config = dict(
    model="model that answers yes/no questions on an image's attributes",
    dataset='fractals drawn by 1,000 iterated function systems, in grey',
    train_examples=295000,
    image_size=48,
    crop_scale_min=1,
    horizontal_flip=False,
    questions_per_image=4,
    encoder_arch='efficientnet',
    encoder_norm='batchnorm',
    encoder_activation='relu6',
    encoder_depths=[4, 7, 4],
    encoder_kernel_size=3,
    encoder_stem='deep',
    encoder_expansion=6,
    encoder_widths=[32, 56, 96],
    fusion='cross_attention',
    fusion_encoder_width=192,
    fusion_encoder_layers=7,
    fusion_encoder_norm='layernorm',
    fusion_encoder_norm_position='pre',
    fusion_encoder_activation='gelu',
    fusion_encoder_mlp_ratio=4,
    fusion_encoder_head_dim=64,
    fusion_encoder_fused_qkv=True,
    fusion_encoder_bias='all',
    fusion_encoder_qk_norm=True,
    fusion_encoder_parallel_block=False,
    fusion_encoder_inner_norm=False,
    fusion_encoder_positions='learned',
    fusion_encoder_cross_attention_every=1,
    init='trunc_normal_002',
    residual_init='none',
    optimizer='soap',
    beta2=0.95,
    learning_rate=0.0013,
    beta1=0.95,
    shampoo_beta=0.95,
    eps=1e-08,
    precondition_frequency=25,
    max_precond_dim=1024,
    one_sided=False,
    adamw_lr_other_params=0.0021,
    max_grad_norm=1.0,
    max_steps=8100,
    batch_size=128,
    epochs=3.5,
    lr_schedule='poly',
    final_lr_fraction=0,
    warmup_steps=240,
    weight_decay=0.0,
    adamw_weight_decay_other_params=0,
)
Rows from block 4 of the fusion encoder, named by matrix and row number. Each number is 50 + 10 x the weight over the matrix's rms, rounded and kept within 0 to 99. All counts start at 0.
# v: cross-attention value (fusion_encoder.blocks.4.cross_attn.v.weight, 192x384), inputs 320-383
v.43:53 36 39 71 59 63 40 59 47 87 56 41 50 50 41 57 53 47 50 54 67 47 47 61 54 48 56 56 56 61 62 55 62 39 67 49 38 62 44 52 47 45 44 43 73 60 38 55 61 66 54 52 46 42 56 46 53 55 47 56 51 49 60 41
v.44:41 45 19 39 55 39 38 52 55 40 37 52 59 41 41 75 41 31 26 75 35 49 56 50 38 57 58 62 47 48 47 32 45 52 57 51 62 51 54 40 48 50 57 54 49 54 61 42 40 60 69 57 64 50 55 48 54 53 61 67 68 40 50 38
v.45:49 49 51 39 52 35 51 44 56 59 62 55 35 43 60 43 32 50 57 59 53 48 49 41 59 48 34 53 48 48 50 72 50 47 44 54 54 29 51 56 51 40 60 64 41 33 52 61 59 36 44 38 31 52 48 76 59 59 56 37 41 72 54 53
v.46:53 50 59 50 44 59 72 69 65 38 56 36 54 46 47 62 18 54 53 24 32 46 52 58 46 66 49 50 45 46 48 62 55 48 54 58 45 32 53 54 44 69 61 66 31 48 41 48 53 66 35 53 49 26 47 48 47 59 34 51 41 61 55 50
v.47:61 46 36 48 54 49 34 60 53 30 67 42 55 49 41 54 57 44 39 61 55 39 49 55 48 53 47 65 44 44 42 61 39 64 63 55 43 43 32 31 45 52 53 53 49 66 61 42 60 42 54 52 35 53 64 58 61 71 38 56 40 54 51 55
v.48:54 38 51 39 39 47 50 57 61 59 47 51 61 56 42 54 48 34 64 40 25 44 49 44 51 28 53 50 49 57 34 49 47 48 54 22 57 35 43 60 50 61 67 60 50 51 49 47 41 54 38 54 32 28 52 53 58 39 44 54 58 65 53 65
v.49:51 53 58 36 54 52 67 52 42 68 48 38 25 38 35 56 60 52 62 60 78 76 52 58 49 41 56 50 43 56 50 34 54 46 58 38 60 58 70 50 73 46 39 53 59 54 38 59 40 46 61 56 61 35 57 49 44 37 46 67 48 70 47 40
v.50:44 31 69 49 42 51 74 70 30 44 39 57 45 42 40 48 43 50 45 35 54 45 40 52 59 49 46 63 45 55 53 42 54 42 47 52 48 50 39 65 39 44 55 48 38 53 54 39 51 58 52 50 58 45 53 58 68 55 55 60 47 63 49 59
v.51:48 47 53 51 41 58 51 43 27 54 41 70 65 36 56 47 45 66 43 51 39 37 61 50 45 60 53 38 34 50 33 62 59 40 43 45 34 49 43 62 57 69 65 49 45 64 62 37 55 46 63 70 44 50 44 46 59 36 42 65 64 66 44 73
v.52:69 55 36 56 41 67 54 80 47 48 56 48 51 26 49 57 37 37 34 33 66 48 34 47 57 51 67 39 59 59 68 59 54 39 60 59 64 47 61 39 41 36 45 49 55 53 62 45 55 58 53 48 68 59 54 44 45 62 65 46 51 58 41 38
v.53:49 58 57 64 57 52 49 47 41 47 41 44 53 41 51 40 37 43 36 42 49 59 33 45 39 66 40 52 49 52 57 26 66 50 44 37 60 66 48 57 49 39 54 47 45 59 32 44 55 49 38 53 45 48 28 63 58 34 58 54 51 37 59 47
v.54:48 56 54 59 44 31 48 64 61 49 47 43 53 44 51 55 30 44 59 52 44 67 48 46 50 45 41 55 40 34 72 47 43 45 34 47 66 49 47 57 47 62 62 43 42 49 51 28 42 53 35 45 60 46 47 59 62 67 49 55 51 46 49 40
v.55:43 52 36 49 73 29 49 50 46 45 47 65 38 34 58 64 48 46 32 76 55 62 43 67 63 43 48 65 46 49 52 48 46 52 45 57 61 45 45 46 44 49 57 46 64 47 49 51 54 55 56 46 59 63 73 53 44 41 54 61 56 58 68 47
v.56:43 50 57 45 54 51 61 55 52 44 40 55 45 61 46 47 76 34 49 52 64 52 39 47 58 43 33 47 52 55 41 49 40 76 58 52 31 46 35 42 54 59 48 39 64 52 42 55 58 55 57 52 42 61 37 60 52 42 51 48 37 47 52 59
v.57:37 47 41 67 52 46 43 60 41 54 71 36 44 39 53 65 51 63 61 47 75 49 50 37 49 53 53 54 56 50 30 41 47 49 50 54 48 52 36 60 54 58 40 48 63 55 69 51 60 41 37 21 33 56 40 35 66 65 56 49 53 48 55 55
v.58:53 59 60 68 51 56 52 45 73 50 64 49 64 62 57 40 49 51 49 45 52 47 57 53 42 58 41 58 55 65 75 76 61 42 54 55 60 44 51 57 60 55 58 51 30 51 41 54 61 51 38 61 46 55 32 58 47 56 48 51 54 45 50 37
v.59:63 45 50 52 41 55 50 47 54 59 46 49 60 51 51 63 65 65 50 55 61 64 76 35 55 37 36 37 51 36 57 48 65 52 51 54 54 52 50 45 58 33 35 62 50 61 42 57 44 37 32 61 33 61 60 60 46 54 47 50 48 63 70 57
v.60:20 57 63 50 61 54 55 53 36 53 60 57 49 72 57 37 76 47 29 44 63 57 54 38 61 56 55 54 57 47 65 45 49 47 55 60 60 51 54 28 47 45 38 47 43 38 50 58 49 35 56 61 61 54 53 47 37 40 60 58 63 43 53 52
v.61:51 46 59 42 40 42 42 45 35 44 52 47 48 40 58 34 56 63 57 35 45 35 37 63 54 32 46 45 38 40 58 67 56 41 72 33 29 52 48 53 54 59 44 58 49 63 36 54 42 58 50 41 40 41 48 73 52 50 52 45 49 47 54 50
v.62:47 42 57 57 60 38 47 62 58 42 45 72 41 64 37 53 45 59 47 48 42 61 31 37 68 66 58 53 49 51 58 48 63 54 47 48 41 36 55 44 47 55 52 66 56 44 44 47 55 57 28 44 31 62 64 53 49 38 62 62 43 45 66 54
v.63:49 47 56 51 56 58 61 20 37 67 57 48 55 48 54 56 59 46 64 53 70 56 44 45 42 44 43 36 53 59 51 37 47 42 55 50 61 40 38 21 49 47 38 58 56 48 44 63 69 38 58 32 64 57 48 65 40 72 53 65 52 53 50 52
v.64:43 39 57 58 44 26 38 53 72 58 65 48 52 45 47 47 51 38 36 49 39 49 50 44 49 39 63 50 56 69 47 59 45 55 52 52 56 47 41 40 57 56 39 45 62 62 57 46 63 68 46 45 45 63 52 44 55 36 48 65 46 61 41 45
v.65:49 46 39 36 29 48 54 41 40 74 44 58 49 65 35 61 53 64 64 61 77 55 54 68 35 50 45 56 56 45 62 47 52 59 45 67 40 38 46 41 57 25 53 56 39 39 45 53 48 40 55 48 41 67 60 57 47 65 55 57 59 68 25 44
v.66:47 48 50 48 48 50 34 35 44 57 52 47 62 62 60 61 48 59 44 49 53 57 56 32 52 35 51 55 46 37 50 58 35 52 41 49 44 48 46 44 56 37 38 52 38 45 51 65 35 43 61 27 45 50 56 53 41 67 53 57 50 60 47 35
v.67:53 59 53 41 55 57 62 48 58 66 35 44 53 57 32 27 50 67 56 57 51 50 49 28 58 59 49 65 69 32 40 55 57 48 42 57 51 61 46 43 37 61 52 60 57 59 56 31 44 59 68 66 68 62 50 47 44 32 50 37 47 49 49 45
v.68:46 64 74 60 35 63 62 65 59 53 42 52 51 45 48 50 31 60 52 53 55 55 50 43 45 49 57 49 41 45 63 42 51 45 39 44 41 38 52 53 48 44 64 49 36 56 41 34 27 26 49 75 45 52 49 45 44 65 55 44 52 38 50 36
v.69:47 47 48 48 58 61 40 49 55 43 52 54 55 45 72 62 50 45 43 47 54 51 58 42 56 45 59 62 54 68 53 57 35 66 55 47 33 47 57 69 50 55 58 35 51 48 42 50 62 73 55 26 41 49 40 67 50 60 58 57 53 55 54 33
v.70:31 62 52 47 46 57 55 41 47 44 55 67 43 51 51 54 40 47 36 43 64 43 32 54 47 36 51 53 45 53 48 48 63 36 51 56 53 36 54 31 65 63 52 45 53 36 50 49 42 52 53 62 48 55 42 40 70 32 63 53 58 56 41 58
v.71:45 39 40 53 51 62 71 41 64 34 62 59 53 53 67 49 47 58 54 68 48 52 48 50 41 40 44 57 56 67 46 55 45 50 67 49 72 64 49 56 59 45 62 25 46 35 44 38 42 39 41 48 55 45 40 40 39 39 39 61 55 59 43 54
v.72:46 60 46 34 68 42 50 49 60 48 41 39 47 53 59 20 53 45 33 36 37 34 46 49 49 58 58 62 47 49 49 37 32 57 60 34 61 51 53 53 61 37 41 37 55 67 44 25 43 66 44 56 43 47 59 64 59 37 48 36 44 54 60 59
v.73:51 50 54 63 24 67 66 69 47 32 48 59 41 49 47 37 64 38 65 39 46 48 75 57 51 52 47 58 43 72 38 50 24 57 42 44 45 48 44 55 54 61 60 36 47 60 59 41 47 52 56 65 46 59 65 46 43 40 60 40 49 16 43 45
v.74:65 49 44 61 70 54 55 45 46 60 55 63 36 44 45 56 64 52 62 60 51 39 44 28 61 42 46 54 63 44 46 45 55 58 42 48 57 52 39 49 46 36 44 49 43 66 29 62 45 66 58 22 55 54 49 40 47 66 47 51 37 38 44 50
v.75:51 40 47 56 43 42 66 39 43 43 59 55 46 47 46 57 46 50 51 41 45 39 58 58 43 31 46 61 48 33 46 57 36 60 37 50 57 68 54 54 74 48 53 61 67 66 25 46 59 41 49 46 46 45 41 52 27 58 49 53 41 46 45 56
v.76:46 57 48 53 69 55 24 43 35 51 57 38 58 51 62 55 32 60 42 54 57 42 60 33 49 56 58 51 52 26 47 58 59 63 42 58 51 39 45 50 53 46 40 49 43 67 62 29 50 45 64 56 52 54 62 53 46 65 43 53 48 40 50 66
v.77:56 54 54 54 43 30 42 55 33 35 59 34 47 62 47 72 62 39 54 44 54 46 65 61 53 61 64 47 49 44 35 58 61 58 59 40 54 64 51 41 30 39 55 59 36 68 50 64 50 67 50 41 53 58 50 34 46 27 53 58 55 54 55 49
v.78:58 36 51 41 53 61 66 41 36 43 37 49 49 68 61 65 61 53 51 65 55 56 59 36 48 44 44 56 53 25 42 49 50 56 49 33 43 44 37 63 41 52 59 46 74 52 57 65 47 49 56 47 55 58 50 48 52 54 53 64 62 65 56 61
v.79:55 45 48 41 51 41 68 50 65 48 59 47 56 59 58 61 55 65 32 44 64 26 42 35 61 59 38 77 48 55 60 48 59 50 46 67 35 41 61 45 53 59 56 45 51 45 51 45 63 47 58 49 47 50 72 46 64 36 62 41 55 64 42 54
v.80:28 47 42 32 48 52 36 49 64 49 47 41 48 54 46 24 43 43 42 56 59 38 49 43 36 41 49 59 56 31 50 69 37 68 56 58 47 52 48 35 39 69 48 51 43 46 52 31 44 57 39 53 46 40 43 61 46 43 47 51 46 44 52 50
v.81:59 65 49 47 43 51 65 51 40 52 49 44 40 54 53 48 44 38 49 32 61 48 52 47 46 51 44 55 57 46 52 50 39 56 52 46 56 54 43 39 38 52 43 59 56 40 34 23 46 62 34 46 37 44 43 44 45 35 44 54 42 45 55 42
v.82:45 50 57 55 54 73 60 69 49 67 42 54 60 65 56 44 32 43 40 50 57 47 47 61 30 41 48 52 52 57 53 53 30 55 44 60 47 47 50 49 53 70 75 58 42 53 46 53 28 30 44 40 55 48 52 40 60 58 52 37 48 66 51 50
v.83:66 51 42 56 61 33 55 31 49 58 53 46 41 56 52 38 45 30 59 60 50 34 53 35 50 52 53 42 39 49 49 39 39 46 50 41 53 58 41 51 32 67 37 48 63 50 59 71 34 66 37 55 51 64 59 52 52 46 63 46 42 49 36 45
v.84:43 63 54 49 52 54 41 47 63 60 56 47 35 65 48 67 55 42 56 59 47 47 56 56 47 51 37 49 43 56 51 49 60 58 43 53 25 67 53 47 43 36 35 66 43 47 60 56 42 49 65 37 47 44 34 27 71 41 53 35 71 46 49 42
v.85:56 58 58 62 46 23 61 45 40 37 48 54 64 54 57 59 39 52 57 48 58 63 61 54 61 46 57 67 57 57 55 27 70 61 42 49 43 74 44 45 62 50 48 71 64 46 35 48 65 61 57 44 44 53 59 48 56 60 50 48 54 55 53 50
v.86:52 49 75 63 46 58 63 53 67 67 36 62 48 55 44 51 53 58 55 66 48 65 46 38 28 46 57 63 39 47 60 46 60 46 55 49 33 55 36 38 70 43 52 20 52 34 47 43 53 63 71 50 64 55 47 65 36 50 51 52 45 39 40 56
v.87:70 41 47 68 55 46 57 42 54 52 57 54 41 57 48 48 49 35 51 51 48 50 38 50 41 56 45 44 43 47 45 61 37 48 68 36 56 52 54 47 53 54 46 41 53 61 53 49 57 38 49 64 64 42 49 60 38 60 56 52 44 52 62 45